From a checkpoint of a small sound classifier: trained on synthesised imitations of 52 everyday sounds, one a clip.
Rows from block 8 of a small sound classifier, named by matrix and row number. Rows with one number belong to one neuron. Each number is 128 + 24 x the weight over its row's rms, rounded and kept within 0 to 255. All counts start at 0. After the name is the row's rms in percent of the matrix's.
After each neuron's rows are labels from the 100 clips, of 14976, where the neuron reaches its highest value: "top examples" is what is common among them; "band" is the frequency band that holds the peak. Only what is clearly more common there than usual is listed. The data: synthesised imitations of 52 everyday sounds, one a clip.
# fc1: MLP up (model.blocks.8.mlp.fc1.weight, 480x160), inputs 0-159
# fc2: MLP down (model.blocks.8.mlp.fc2.weight, 160x480, transposed), outputs 0-159

fc1.399 095 [140 129 101 119 145 154 129 149  97  89 106 130 111 141 115 112  95 166 124 141 100 109 111 102 114 164 157 123 137 125 156 165  95 141 142 112 158 152 104 174 107 105  75 149 122 184 145 133 125 124 147 103 152 136 146 133 142 129 109 126 112 158 152 100 155  93 116 144 125 126 145 114 136 159 165 123 146 134 139 156 148 108 132 140  86  95 149 138 120 106 117 114  93 149 133 212 112 131 106 105  97 114 121 131  92  77 140 119 138 157 119 136 144 167 137 150 126 103 155 167 126 181 144  82 109 120 120 147 117 108 134  91 146 138 146 103 132 107  82 155 122 113 145 122 133 118  84 116 166 123  68 137 167 150 139 128 104 110 129  96]
fc2.399 095 [111 114 109 132 129 122 156 100 167 151 125 152 141 107 139 156 135 120 136 130 155 157 109 141 139 126  78 122 115 106 119 152 174 128 114 132 110 128 142 140 119 106 182 114 167 120 138  91 137 177 148 138 156 116 126 112 136 142 148  67 189 113 102  71 159 161 122 129  78 156 113  97 105 162  87 142 132 148 123 136 113 132 107 127 124 167 160 122 110  90 121 122 131 120 136 108 136 141 181 123 143 163  98 156 132 126 133 139 132 115 132 110 149 107 117 106 153 153 120 109  93 131 102  79 113  93 102 161 155 141 103 165 100 132 144 103 119 103  91 115 114 118 164 142 133 130 197 133 149 140 118  77 125 112 111 151 142 152 109 104]
top examples: reverberation; text has "room"; text has "reverberant"
band: 500 to 1000 Hz; 1000 to 2000 Hz

fc1.439 091 [149 140 122 166 125 134 164 142  99  92 131 138  95 109  99 129 136 117 107  71 128 140 131 147 128 131 151 108  94 136 145 125 151 111 119 159 125 158  96 160 116 148 175 115 140 135 152  79 134 137 157 133 125 162 131 119 101 157 134 114 148 119 125 126 105  73 123 158 133 134 113 106 156  87 131 115 108 180 117 145  81  95 131 141 161 162 134 142 124 116  71 123  90 175 114 103 131 136 151 147 145 110 116 125 127 204 119 112 120 110 116 146  96  98 126 121 137  96 109 189 132 120 106 114  97 113 132 167 100 131 173  96 123 125 129 172 142 111 150 161 132  93 108 140  91 139 112 110 145 146 148  84 103 130 141 131 156 158 126 121]
fc2.439 087 [140 155 147 131 105 136 151 156 118 130 152 148 125 148 100 111 119 113  97 153  89  87 129 129 112 110 136 146  89 150 122  96 119 155 134 140 118 144 114 109 124 107 143 120 133 120 107 138 165 127  98 125 118  73 127 128 129 167 148 136 123 124 139 125 140  99 111 140 144 117 111 114 109  93 107 126 124 113 140 111 130 143 197 129 106 123 104  91 129 139 146 128 135 147  92 178 135 108 122 149 160  82  97 101 125 139 142 124 115 112 114 200 113 120 182 174 188  95 136 165  97 108 105  72 159 147 125 158 106 100 137 139 148 116 164 108 117  87 141 153  99 144 106  60 131 176 128 130 134 160 147 118 129  99 128 140 110 145  99 141]
top examples: nature; wind
band: 500 to 1000 Hz

fc1.232 101 [108 141 174 149 129 117 135 128 120 169 117 103 128  80  86 134 131 144 183 139 154 144 141 120 102  83 188 112 139 156 154  92 129  84 155 141 103 119  86 121 112 118 171 108 132 146 147 119 182  97 146 130 131 166 119 139  82 106 113 135 140 107 154 146 151 122 140 147 146 114 131 142 161 130 101  86 146 119 149 116 144  95 127 138 113 124 136  97 127  91 174 112 125 115 147 116 134 164 168 136 155 105  83 134 152 108 149  78 109 127 123 125 123 133  84 166 169 127  98 112 114 126  87 127 129 175 152 113 100 135 128 128 122 169 147  99 118 154 128  90 112 120 101 130 133  86  98 139 128 130 109 154 132 122 162 158 147 111 123 127]
fc2.232 097 [104 116 111 131 131 148 141 157 109 121  69 100 107 107 140 169 121 134  97  74 149 131 143 106 171  93 117 109  89 142 114 118 138 148 143 118 152 142 119 143 134 159  89 129  91 114  91  98 116 135 139 134 140 131 113 148 126 183 111 134 136 140 116 109 114 112 165 123 104 131 131 167 169 167 124 104 127 109  83 127 129 163 130 203 140 108 147 111 118 124 141 122  87 122 139 104 115 125 162 130 169 168 116 127 137 144 108 122 134 132 105 124 161 154 119 122 186 119 117 116 133  93 137 104 115 143 103 144 116 155 138 145 146 131 135 124 114  88 148  92 121  51 146 134 140 101 155 127 173 168 125 103 119 110 167 146 129 168 106 104]
top examples: phone ringing; signals
band: 2000 to 4000 Hz

fc1.447 093 [139 149 123 148 125 115 120  98 127 176 145 118  91 114 123 109 137 121 108 113 157 142 139 154  82 150 155 128  94 107  87 124  90 127 110 134  99 159 124 135 137 136 117 148 148 127 132 116 154 141 144 119 120 140 118 128 125 127 192 120 187 176 178 106 125 122 129 180 113 110 127 114 134 166 135  89 174 163 143  96 111 121 117 112  83 159  95  91 129 157 161 108 145  70  93 147 103 150 114 128  80 132 125 143 119 136 101 128 155  96 149 114 120 170 169 110  89 112 154 146 120 158 124 104 128 166 139 125 159 109 111 116 123 117 104 141  83 123  90 121 133 121 122 104 126 106 137 139 150 137 175 131 139 125 150  79 148  98 132 146]
fc2.447 100 [137  81 129 105 167  95  95 118 127 147 142 172 135  90 131 150 126 120 125 130 120 148 103 109 158  97 101 121 158 136 140 102 105 147 125 108 121 105 109  96 133 161 115 127 103  82 178 123 125 167 162 127  98 116 145 145 102 131 128 137 152 139 111 129  93 116 142 158 157 144  98 124 134 112 135 141 105 105 170 117 132  89 134 135 120 100 117  96 170 134 133 157 160 138  96 130 165 159 161 111 101 125 120 112 123 105 120 102  92 143 108 176 137 144  79 163 110 165 135 135 110 129 115 115 121 172 160 158  85 147  89 116 164 130 136 154 132 155 148 148 117 121 111 146 128 147 108 142 127 119 141 163  78 116  92 172  56 114 119 149]
top examples: reverberation; text has "room"; text has "reverberant"
band: 2000 to 4000 Hz

fc1.21 098 [140 118 112 119 112 146 125 117 117 105 111 162 103 109 102 108 123 132  97 113 103 141 141 188 101 115 169 118 107 132 122 166 156 106 144 131 152  84 148 103 149 149 105 157 151  94 110  88 133 140 166 134 108 177 144  88  85 123 137 141 163 129 170 140 160 161 112 115 135 141  57  87 155 101 122 153 144 118 111 141 117 101 123 112 171 172 166 129 131 146 118 139  78 135 133  79 176 114 128 132 142 111 124 128 142 144 118 136 111 139 118 148 132 125 144 174 118 128 110 105  97 123 114 136  88 121 111 144 154 129 152 159 157 119 130 115 149 161 132 124 108  67 171 130 125 147 111 147 161 112 116 150 113 101 100 138 137  87 142 102]
fc2.21 091 [117 113 113 120  93 135 104 153 122 126 115 141 109 135 151  92 105 108 121  83 141 152 130 144 143 101 155 119 120 128 126 107 150  57 181 159 139 171  95 120 133 160 119 156 105 146 105 158 140 158 157 124 168 160 143 102 119 103 146  94 148 135 148 133 117 158 129 143 149 137 133 105 127 153  75 122 140 127 124 145 157 114  65 132 174 129 168 153 102 122  91 112 171 141 169  96 125  81 114 131 186 132 156 146 143  91 138 151 123 105  98 114 113 125 135 156 133  86 119 142 116 127 133 125 115 122 103 137 144 100 163 113 106 133 125 130 111 130 109 124 129  96 172 130 140 144 137 117 117 156 164 103 130 105  63 152 117 150 102  97]
top examples: reverberation; text has "reverberant"; frog croaking
band: 2000 to 4000 Hz

fc1.118 073 [114 151 126 160  99 171 138 120 140 139  83 106 144 153  95 123 133 105 148 154 124 158 131 139 156 132 128 153  99 147 129 111 154 114 127 135 155  96 112 137 106 160 121 141 142  96 136 101 102 189 108 119  94 214 120 142 165 130 136  84 114 123 146 163 162 149  81 169 130 110 155 108 103 103 100 110 108 155 145 162 147 110 118 108 134 135 103 139 147 126  92  96 162 105 159  92 100  87  91 131 110  92  96 161 115 137 178 128 119 115 111 158 124 111 110 107 105 110 113 124 148 115 122 103 156 114 108 113  72 117 141 149 134 125 127 104 115 129 123 170 141 153 127 151 107 119 143 168 152 154 122 125 151 123 117 134 146 172 128 123]
fc2.118 079 [164 140 126 123 169 106 122 131 131 138 145 100  96 162 144 117 142 158 147 140 152 160  98  90 130 130 115 134 128 175 109 108 128 158  65 123 116 120 125 128  91 130 151 139 128 102 126 101  99  85 156 128 123 125 141 115 104 128 118 185 125 130 157 162 142 123 141 138 122  89  86 148 103  89 144 133 114 118 143  96 114 127 192 134 139 123 150  67 115 151  86 169 111 160 134 157 157 160  67 106 133 139 152 114 218 135 148 115 121 103 146 101 162 132 131 100 135 147 100 108 150 151 121 127 120 159 112 166 152 138 129 134 120 124 124 117 130 123 111 137  94 148 123 154 102 146  77 117 137 140 135 110 144  98 132 144 126 131 112 133]
top examples: reverberation; text has "room"; text has "reverberant"; people
band: 500 to 1000 Hz; 1000 to 2000 Hz

fc1.400 121 [107 156  64 104  88 112  76 129 126 167 138 146 140 108 156 124 136 157 117 121 143 128 104 170 101 129 117  99 133  85 116  77 126 120 150 139 124 154 128  97 162 152 124 126 177 121 134 134 105 115 156 132 119 120 150 104 142 129 107 133 163 106 158 130 146 121  64 126 110 117 149 142 111 145 148 178 117 131 143  94 113 171 129 121 122 121 111 103 146 121 138 133  95 110  94  95 119 148 104 117 138 168 143 161 120 140 174 161 107 122 138 134 124 116 128 119 143 160  99 128 125 120 141 109 121 116 126 124 106 109 147 127 128 107 174 102 126 178 123 129 108 107 161 165 184 167 146 144 132 140 157 157  74 127  75 141 116  98 175 111]
fc2.400 117 [121 135 101 119 155 145 142 150 125 126 110 129 158 141 131 108 143 122 118 144 111  93 131 134  94 153 160 101 121 106 116 111 148 116 142 125 146 143 148 167 127 166 149 152 137 125 138 124 129 188 137 128 152  83  89 138 120 123 166 104 137  94 124 140 131 139 172 164  95 154 120 172 123 159  89 160 105 135 130 176 117 111 134 128 175 133 163  88  94 114 131  96 111 129 113 109 107 106 127  74 154 165 110 189 156  85 114  96 141 122 113 140 113 134 159 141 140 146 108 138 122 122 122 119 128 117  89 151 149 129 136 126 103  90 128 130  85 145 109 130 150  78 128 125 122 128  46  94 158 120 116 123 136  98 103 150 120 146  86  93]
top examples: reverberation; text has "room"; text has "reverberant"; household
band: 4000 to 8000 Hz

fc1.221 089 [134 142 139  89 159  99 175 145 123 107 176 117 165 141 138 134 137 159 139 117 156 102  87 133 127 140  96 107 112 124 129 122 142 116  80  91  74 145 147 125 159 163  93 122 108  94 165 103 131 114 124  98 152 121 115  82  96  80 122 118 154 112 108 133 130 123 152 104 127 122 112 127 139 124 142 145 101 165 166 166 137 167 177 140 107 145 102  80 105 100 138 150 119 130 152  93 145  71  71 110 133 110 131 144 169 161 146 160 129 147 121 169 128 150 137 140  92 134 124 115 140 108 158 159 119 110 107 140 136  89 114 125 120 148 136 121 121 142 143 107 118 115 100 120 129 150 156 135 160 109 160 163 118 149 105 107 169 155 123 116]
fc2.221 087 [140 176  78 152 117 153 159 145 128 151 132 183 104 128 122  78 115  94 118 125  82 119 150 135 121 112 123 130 126 138 135 129  91 136 144 123 138 130 100 128  84  90 130 143 135 122 130 185 109 113 120 111 153 151  93 138 120 134 133 144 132 155 119 135 146 125 159 101 132 131  89 149 128 144  80 152 138 122 127 153 169 148 144 155 147 150 105 144 140 150 118 146 132 158 158 119 135  95 126 131 143 119  42 159 154  94  81 161  86 135 101 162 131 163  77 103 166 125 141 133 107 140 145 140 127 174 128 132 138 137 110 106 128 181  90  98 110 169 111 107 153 129 102 138 106 131 149 122 130  82 126 138 137 115 107 117 129 113 123  99]
top examples: reverberation; text has "reverberant"; people; coughing
band: 2000 to 4000 Hz

fc1.216 093 [108 159 152 118 130 133 153 154 133 154 119 120 107 135 143 149 108 154 151 134  89 103 173 102 118 134 107 125 137 137 121 125 128 138 146 106  92  92 130 125 134 180 147 147 143 146 119 159 125 105 132 110  66  95 133 131  94 131  90 112 157 124 158 144 142 124 116 127 115 119  98 166 139 188 151 115 136  90 119 110 134 134 159 119 106 134 101 140 188 110 165  88 186 169 125 122 112 108 132 134 177  98 126 122 149 118 139 161 167 155  90 117 113 131 112 155 110 100 113 151 120 102 109  91  95 124 103 112 148  94 116  92  97 187 123 125  98 169 132 146  98 125 100 103 142 104 142 137 137 150 118  82 108 152 135 114 142 149 109 143]
fc2.216 091 [ 82 121 164 138 152 138 158 115 137 151 106 122 145 107 123 174 139 114  99 133 160 130 151 119 105 115 140 161 132  95 137 123 101 100  74  85 142 128 105 131 147 130 133 117 148 151 122 108 146 141  96 128 137 164 145  91 113 182 134 102 164 163 150  81 157 147 123 128 135 154 168 115 167 112 134 125  95  89  97 137 110 151 128 115 126 152 110 152 149 140 103 159 149 150 135 133 107  94 165 127 162  87 134 138 138 125 115 109 136 130 127 143 112 141 109 121 163 151  74 106 129 103 132 130 129 173 161  96 110  98 122 117  56 151 149 128 148 104 115 142 102 118 146 102 118  87 165 134 108 158 137 120 179 104 180 152 128 127 143 128]
top examples: bird chirping; stream
band: 2000 to 4000 Hz

fc1.33 095 [122 121  94 146 136 137 137 121 111  98 153  86 124 117 116 165 157 168 158 158 109 153 145  84 155 156 154 174 106 155 109 153 133 109 132  74 135 118 119 150 148 116 155 145 126 115 136 126 130 108 138  74 150 111 162 117 115 145 141 129 103 125 105 122 100 134 144 119 149 163 119 133  86 138 106 132 142 136 145 142 121 128 121  96 139  94 195  73 116 133 153 111  85 139 117 116 150 115 117 130 113 141 158 137 137  85  97 165 123 159  98 145 136 153 115 153 147  68 148 208 139 144 166 134 131 144 103 143 105 125  89 112  77 112 108 128 135 124 140 144 108  88 135 123 124 121 101 106 142 150 159 118 111 144 136 143 141  89 164 113]
fc2.33 089 [154 151 164 123  90 126 128 171 114 125 132 108 125 128 158  86 160 136  98 118 107 115 122 172 147 147 184 115 110 138 102 128 130 148 158 145  71 129 107 108 108 111 120 106 119 156 143 142 159 100 120 123 100 119 131 130 135 127 185 111 144  89 134 122 133 137 155 122 147 137 125 151  92 107 117 101 145 142  87 113 153 114 152 120 156 138 139 147  93  82 123 106 120 161 137  91 134 158 107 153 157 141  77 144 120 171 100 122 134  94 120 121 176 136 157  91 139 138 129 135 130  97  95 106 103 160  81 135 165 139 111 125 118 159 143 110 104 109 139  75 126 106 122 103 143 160 134 157 106 139 176  86 158 125 134  90 170 127 137 146]
top examples: phone ringing; signals
band: 2000 to 4000 Hz

fc1.225 063 [118 128 114 108 152 114 108 168 108 109 143 158 110 118 175  89 141 155 143 111 105 138 161 138 120 146 139 152  98 113 105 129 106 129 108 126 153 100  96  88 167 114 155 127 159 136 114  92 132  81 166 113 147 142  86  54 104 107 101 117 121  90 115 125 157 139 138 143 151 116 116 137 142  89 150 112 107 153  87 140 115 150 158 115 138 114 147 124 116 121 117 126 138 133 142 131 146 120 141 181 150 118 168 166 114 117 160 133 127 131 160 175  89 105  98 147 107 139 152  99 115 148  96 132 177 166  99 147 170 127 137 104 130 148 109 143 111 125 157  82 136 138 107 145 105 154 101 163 130 179 145 128 149 118 120 163 138 114 110  85]
fc2.225 074 [153 148 119 118 123 145 137 136 146 139 140 155 116 106 185 123 101 157 120 146 128 158 120 142 125 142 148 128 119 135 110 132 173 112 129 121 137 136 154 119 177 133 159 131 134 126 114 102 103 150 120 157 129 154 148 112 188 101 145  83 151 116 139 121  79 140 129 112 124 108 112 125 164 148  82 116 115 180 135 136 107 142  93 109 147 131 155 218 102 165  77 109 134 117 113 119 166  99 109 113 121 145 132 157 122 126 104 133 111 109 121 104 107 132 124  95 104 132 121 114 162 118  92 129  89  89 139 145 148 163 131 133 117 168 135 139 120 116 103 152 142 109 176 104 113 113 148  98 132 184 122 127 139 127  89 153 174 124  78  98]
top examples: nature; water drop
band: 2000 to 4000 Hz

fc1.231 091 [136 138 138 152 133 139 165 141  96 150  88 134 138 125 145 133 109 107 110 109 137 160 113 151 112 114 158 143  79 113 125  77 149 144 149 141 147  85  81  75 106 113 151  78 112 132 118 111 128 172 157 114 119 142 115 134 168 130 136  95 136 151 145  83 125 134 155  98 150 145 127 122 114 155  95 122 101 116 134 169 125 131 103 110 175 155 127 114 129 116 153 135 131 129 152  81 170 133 131 121 132 135  69 155 149 123 130 104 173 139 127 151 181 126 105 182 127 109 103  94 121 122  93 115 101 119 100 110 108  99 109 183 132 155 140 150 142 161 108 134 100 120 152 146 129 129 150 163 139 142 155 111 121 118 140 147 141  67 137 135]
fc2.231 089 [111 165 104  90 128 110 127 167 110 115 145 102 119 124 138 108 119  87 137 109 122 124 129 154 154  68 123 128 160 146 144 129  98 112 106 154 111 150 140 115 148 157 143 146 126  78 117  97  99 114 109 148 125 108 121 137 105 136 155 129 111 112 146  99 145 131 143 142 147 153 117  92 140 162  88 125 111 143 117  72 117 154 178 172 160 140 192  88  77 168 137 157 101  99 167 113 157 119 113 166 139 153 136 100 114 127 117 162 116 123 101 113 140 108 136 104 172 143 164 117 165 128 160 158 107 114 102 136 138 130 168 160 130 163 112 113 163 140 107 121 155 144 137 145 116 145  98 116 143 145 121 116 132 142 135 161 123  73 105 148]
top examples: phone ringing; signals
band: 2000 to 4000 Hz

fc1.418 120 [105  97 143 168 110 146 159 129  92 150 106 122 151 143 118 155 138 149 120 154 107 104 152 128 115 109 163 151 107 166 125 123 172 131 171 144 119 171 100 103 125 109 140 110 129 136 149 121 123 108 157 138 119 108 125 140 125 130 132 127 100 153 132  94 133 162 188 112 154 138 136 137 146 166 101 112 123 123 130  99 117 148 131 143 133 107 157  92 125 142 164 123 148 127 121 102 162 128 112 124 123 144 122 124 126  79 105 111  71 119 131 139 163 105 138 136 173  87  87 109 150  87  99 145 116 125  94 130  96 118 140 114 140 163 110 114 102 162 102 111 103 149 169 130 120 163 122 174 159 132 159  28 126 133 137 130 131 104  99  99]
fc2.418 121 [ 98 102 139 142 114 129  89 147 144 147 116 105 114 146 127 107 144 116 126 118 150 114 149 159 145  98 158 132  59 142  93 162 116 109 146 147 143 138 110 140 137 147 164 130  94  72 153 124 204 115  73 108 142 102 124 148 121 146 104 128 140 109 148 128 130 139 160  99 134  78 135 132 112 148 120 108  94 124 105 100 127 103 155 166 130 126 125 135 114 128 147 141 141  93 151  91 137 138 137 154 153 161  94  77 125 114  75 144 139 125 150 161 147 160 130 123 135  91 106 147 115 120 171 122 108 109  85 116 128 162  93 116 138 185 132 111 126 105 135 103 134 103 104 163 141 146  92 161 104 135 137 132 135  98 163 144 125  93 109 111]
top examples: phone ringing; signals
band: 2000 to 4000 Hz

fc1.479 119 [139 150 138 148  98 140 122 128 102 140  92 143 181 162 146 112 149 142 117 177 113 113 111 117 113 144 141 119 148 133 136 161 138  92 119 124 114 112 141 106 135 121 117 124 124  93 114 142 151 139 125 171 146 124 130  83  93  99 124 124 143 155 103 158 149 117 123 126 127  96  90 135 130  88 145  94 149 137 113 155 152 152 149 134 134 156  99  91 125 153 107 107 154 119 162  87 125 134 139 137 123  72 129 123  78 172  76 135 102 111 126  92 140 129 156 128 131 142 145 116 132 103 130 104 159 128 123 140 100 143 138 147 138 125 130 171 144 118 153 155 102 166  96 191 137 181  43 158 134 126 113  94  95 159 162 121 112 114 128 140]
fc2.479 118 [125 118 105 137 131 150  81 131  99 153 120 140 134 100  80 123 143 105 188 138 190 146 129 160 119 185 125 124 122 146 122 120 128 118 130 110 129 142 127 148 119 114  90 113 132 103 134 142 167 127  90 124 136 140 178 123 107 106 109 165 102 156 127 126 144 133 121 157  77  97 117 152 134 123 100 132  99 143 119 118 101 128 103 123 142 164  91 167 135 147 127 144 168 110  88 152 152  91 151  79 111 147 154 116 182 151 133 104 122 144  90 149 110 109 124 150 123 163 155  84 121 150 110  77 124  89  99  97 141 129 132 136 133 187 132 115 160 115  91 106 140 127 145 128 140 102  73 118 137 109 132 118 148 129 157 131 115 112 109 145]
top examples: machines and effects; explosion
band: 0 to 250 Hz

fc1.212 063 [133 117 117 136 121 118 144 174 142 121 140 135 153 185 170 151 111 130 113 128 139 149 143 170 153 140 120 138  74 134 143 106 158 120 141 145 122 116  97 121 115 124 141 109 124 107 143 145 144 100 138 137 163 105 136 113 144 167 123 123 117  90 159 119 170 148 139 149  91 112 130 196 105 118 127 100 117  81 107  86 161 114 113 120  91 110 140 130 143  69 163 116 150 126 117  84 120 137  92 169 120 105 172  95 105 104 147 123 160 102 129 123 148 143 119 147 151 148 115 144 131 121  89  97  95 156 101 133 141 126 137 164  81 134 152 141 142  89  89 154 124 105 128 113 139 129 128 135 145 129 141  85 106 158 139 127  69  80 145 122]
fc2.212 055 [110 138 127 145 147 132 123 135 103 131 116 162  78 138 132 114  73 121  70 178 126 133 153 134 125 138 136  88 139 110 118 134  88 121 135 143 142  87 149 119 133 115 131 122 143 128 170 114 136 136 100 123  76 147 127 103 151 145 135  85  70 137 119 141 133 180 172 154 135 132 125 141 130 146 128 113 132 113 147 130 105 125 185 141 116 147 201 145 131 162 166  98 105 120 115 103 146 111 113 120  93 167 115 121 132 103 126 144 131  77 165 148 106 134 118 144 124 124 124 148 138 124 137 171 157 117 130 148 142 157 156  96  75 121 161  94 133 145  94 121 111 126 153 144 119 111  89 177 112 102 136  84 121 114 121 101 159 136 103 105]
top examples: phone ringing; signals
band: 2000 to 4000 Hz

fc1.422 099 [146 144 152 137  75 157 142 135 142 147  76 139 158 108 133 168 141 134 144 117 149 137 113 117 165 103 210 146 103 127 113 159 129 104 152 114 139 120  91 104 131 162 166  93 136 102 113 147 148 102 156 140 130 142 142 116 111 196 131 109 158  82 154 143 124 149 145 115 154 131 136 113 144 125 141 138 105 106 147 152 106 106 117 171 141 113 137 110 100 112 150 153 130 128 140 104 125 145 118 105 140  97 126 146 129  91 136 120 164 105 147 128 177 133 145 133 105 119 130 140 163  95 110  82 131  84  95 147 136  96 135 155 108 155 133 110 106 121  87 111 113 121  87 123 124 110  78 157 138 101 143  79 136 108 141 116 112  75 141 146]
fc2.422 099 [118 142 163 139 155 115 112 126  97 124 110  78  88  98 156 117  90 119 111 114 115 115 172 126 132 135 134 112  93 152 136 145 118 110 109 142 129 149 169 130 137 118 144  85 153 126 165 115 105  83 102 102 110  93 130 161 158  93 154  92 163 121 146  71 152 139 145 135 124 160 142  95 133 130 100 143 147 137  90 139  75 112 152 165 126 144 153 113 107 138 129 135  85 115 139 109 112 166 124 152 101 161 102 139 117 105  98 161 148 137 134 145 153 165 166 147 163 130 150 133 168 106 105 145 141 112 117 129 161 183 117 117 117 115 173 111 141 125  94 116 121  98 135  96 153 118 125 140 166 133 103  90 145 166 161 104 151 129 136 150]
top examples: phone ringing; signals
band: 2000 to 4000 Hz

fc1.463 087 [138 105 135 158 125 108 139 136 100 162 176 136 110 132 150 103 191 119 126 129 159 106 114 139  96 116 103 100 174 133 113 121 124 131 131  99 106 149 107 104  90 136 139 112 144 121 148  85 174 139 158 105 215 122  97 126 106 104 119 120 167 138 135 157  93 123 131 162 111  84 135 132 141 129  83 156 107 170 118 112  84 122 102 123 120 119 124 116 106 155 162 100 117 126 108  94 138 148 154 148 124 140 123 118 154 168 152 130 143 133 112 113 144 146 148 130 109 117 149 105 127  88 127  99 106 148 125 172 137 112 162  89 129 117 133  96 101 146 123 106 137  90 109 112 108 112 147 166 131 132 157 123 163 178 113 121 188 124 116 121]
fc2.463 095 [208 132 136 132 107 135 134 145 152 169 118 118 146 135 178 129 114 111 148 109 158 115  99 125 163  86  93 119 138 137  91 150 150 119  90 121 144 137 142 129 151  83 157 119 167 139 103 146 125 139 134 132 144 107 131  98 107 166 155 110 147 136 151 108 155 138 132 104 143 128  95 143 142 151 123 138 105  91 141 123 191 115 119 111 119 140 134  98 100  98 127 108 113 107 143 127  90 140 168 107 166 146 122 105 120 114 117 152 153 109 101 123 134 138 118 208  97 136 113 147 115  90 110 170 129 188 149 128 106 137  92 130 119 144 113 113 108 116 111 137 136 126 157 147 127 111 100 128 105 174  95 139 121  91  95 106  99  97 117 162]
top examples: machines and effects
band: 4000 to 8000 Hz

fc1.113 121 [120 140 119 153 123 111 119 155 125  80  63 128 152 138 119 136 154 156 124 118  95 126 118 145 112  87 172 130 127 111 126 127 112 131 126 124 110 123 151 164 141 155 122 144 129 155 126 129 118 135 116 130 102 154 129 141  91  93 163 148 150 109 202 135 119 147 144 109 152  68 120 157 139 171 101 114 128 136 110 129  93 163 168 119 149 149 121 120 127 111 159 107 163 182 130 110 153 129 145  92 155  94 123 113 134  89 129 135  96 167 137 141 114 161  79 109 105 119 142  94  78 138  89 135 109 116 186 102 126  79 149 161 111 123 115 149 103 146 115 120 114 164 129 128 104 140 115 149 116 156 127 126  93 128 136 129  96 162 149 104]
fc2.113 121 [121 126 157 148 153 151 119 101 184 146 127  94 129 104 146 150 124 125 129 128 132 122 118 120  84 116 165 142 137 121 130  91 118 137 102 135 131 107 150 139 165 130 163 161 134 157 139  92 152 134 126 136 124 120  83 155  89 138 148 117 126 102 128  97 141 148 119 150 102  93 110 111 139 107 129 116 113 106 125 127 103 147 131  94  93  86 152 135 103 133 140 136 162 111 139 158 118 111  96 152 139 104 126 194 160 135 130  88 164 120  87 107 108 124  91 153 155 132 126 119  81 146 111 169 135 146 147 158  99 132 130 140  84 142 158 122  91 143 102 127  83 123 150 104 142 118 188 116 117 178 156 122 144 126 188  91 181 132 155 125]
top examples: bird chirping; animals
band: 2000 to 4000 Hz

fc1.432 070 [ 95 123 119 108 132 141 134 123 137 168 121 100 103  88 120 136 184 146 183 155 123 159 150 123 141 136 115  90 137 139 110 137 176 115 118  86 117 158 106 121 153 102 120 144  98  77 139 105 127 117 129 149  69 131 128 133 111 132 152 152 133 146  95 101 127 143 143 117 159 150 123  96 134  82  60 109 113 111 161 124 135  78 137 165 168 131 123 165 173 134 115 141 135 140 182 129 160 107 150 129 178  96 118 123 133 145 133 108 141 141  76 122 134 120 129 123  86 146 126 152 152 124 107 155 126 136 153 154 106  94 136 125 137 162 101 169 133 102 113 151 117 122 126 125 138 108 109 122 100 136 107 123  93 136 169 151  82 133 151 142]
fc2.432 081 [113 137 104 134 133 143 127 146 117 112 137 106 149 135 139 120 106 120 129  96 189 173 124 166 134 148 100 153  95 158  94  80 171 136 148 110 128 153 135 111 136 134 150 119 124 127 113 154  86 147 162  73 137 111 121 169 134 102  89 111 130 116 137 199 132 115 109  89  86 102 121 122 135  81 155 134 140 127 107 106  91 182 157 169 133 124  76 134  93 130 137 117 124 137 157 121 114 142 131 130 138 127 120 137 170  99 152 163 117 105 116 142 166  94 178 134 113 155 134 142 144 145 118 107 103  78 101 161 107 147 113 102  97 112 103 106 138 115 131 157 143 135 166 117 109 121 113 107 129 107 175 129 142 142 153 145 114 121 116 117]
top examples: nature; stream
band: 250 to 500 Hz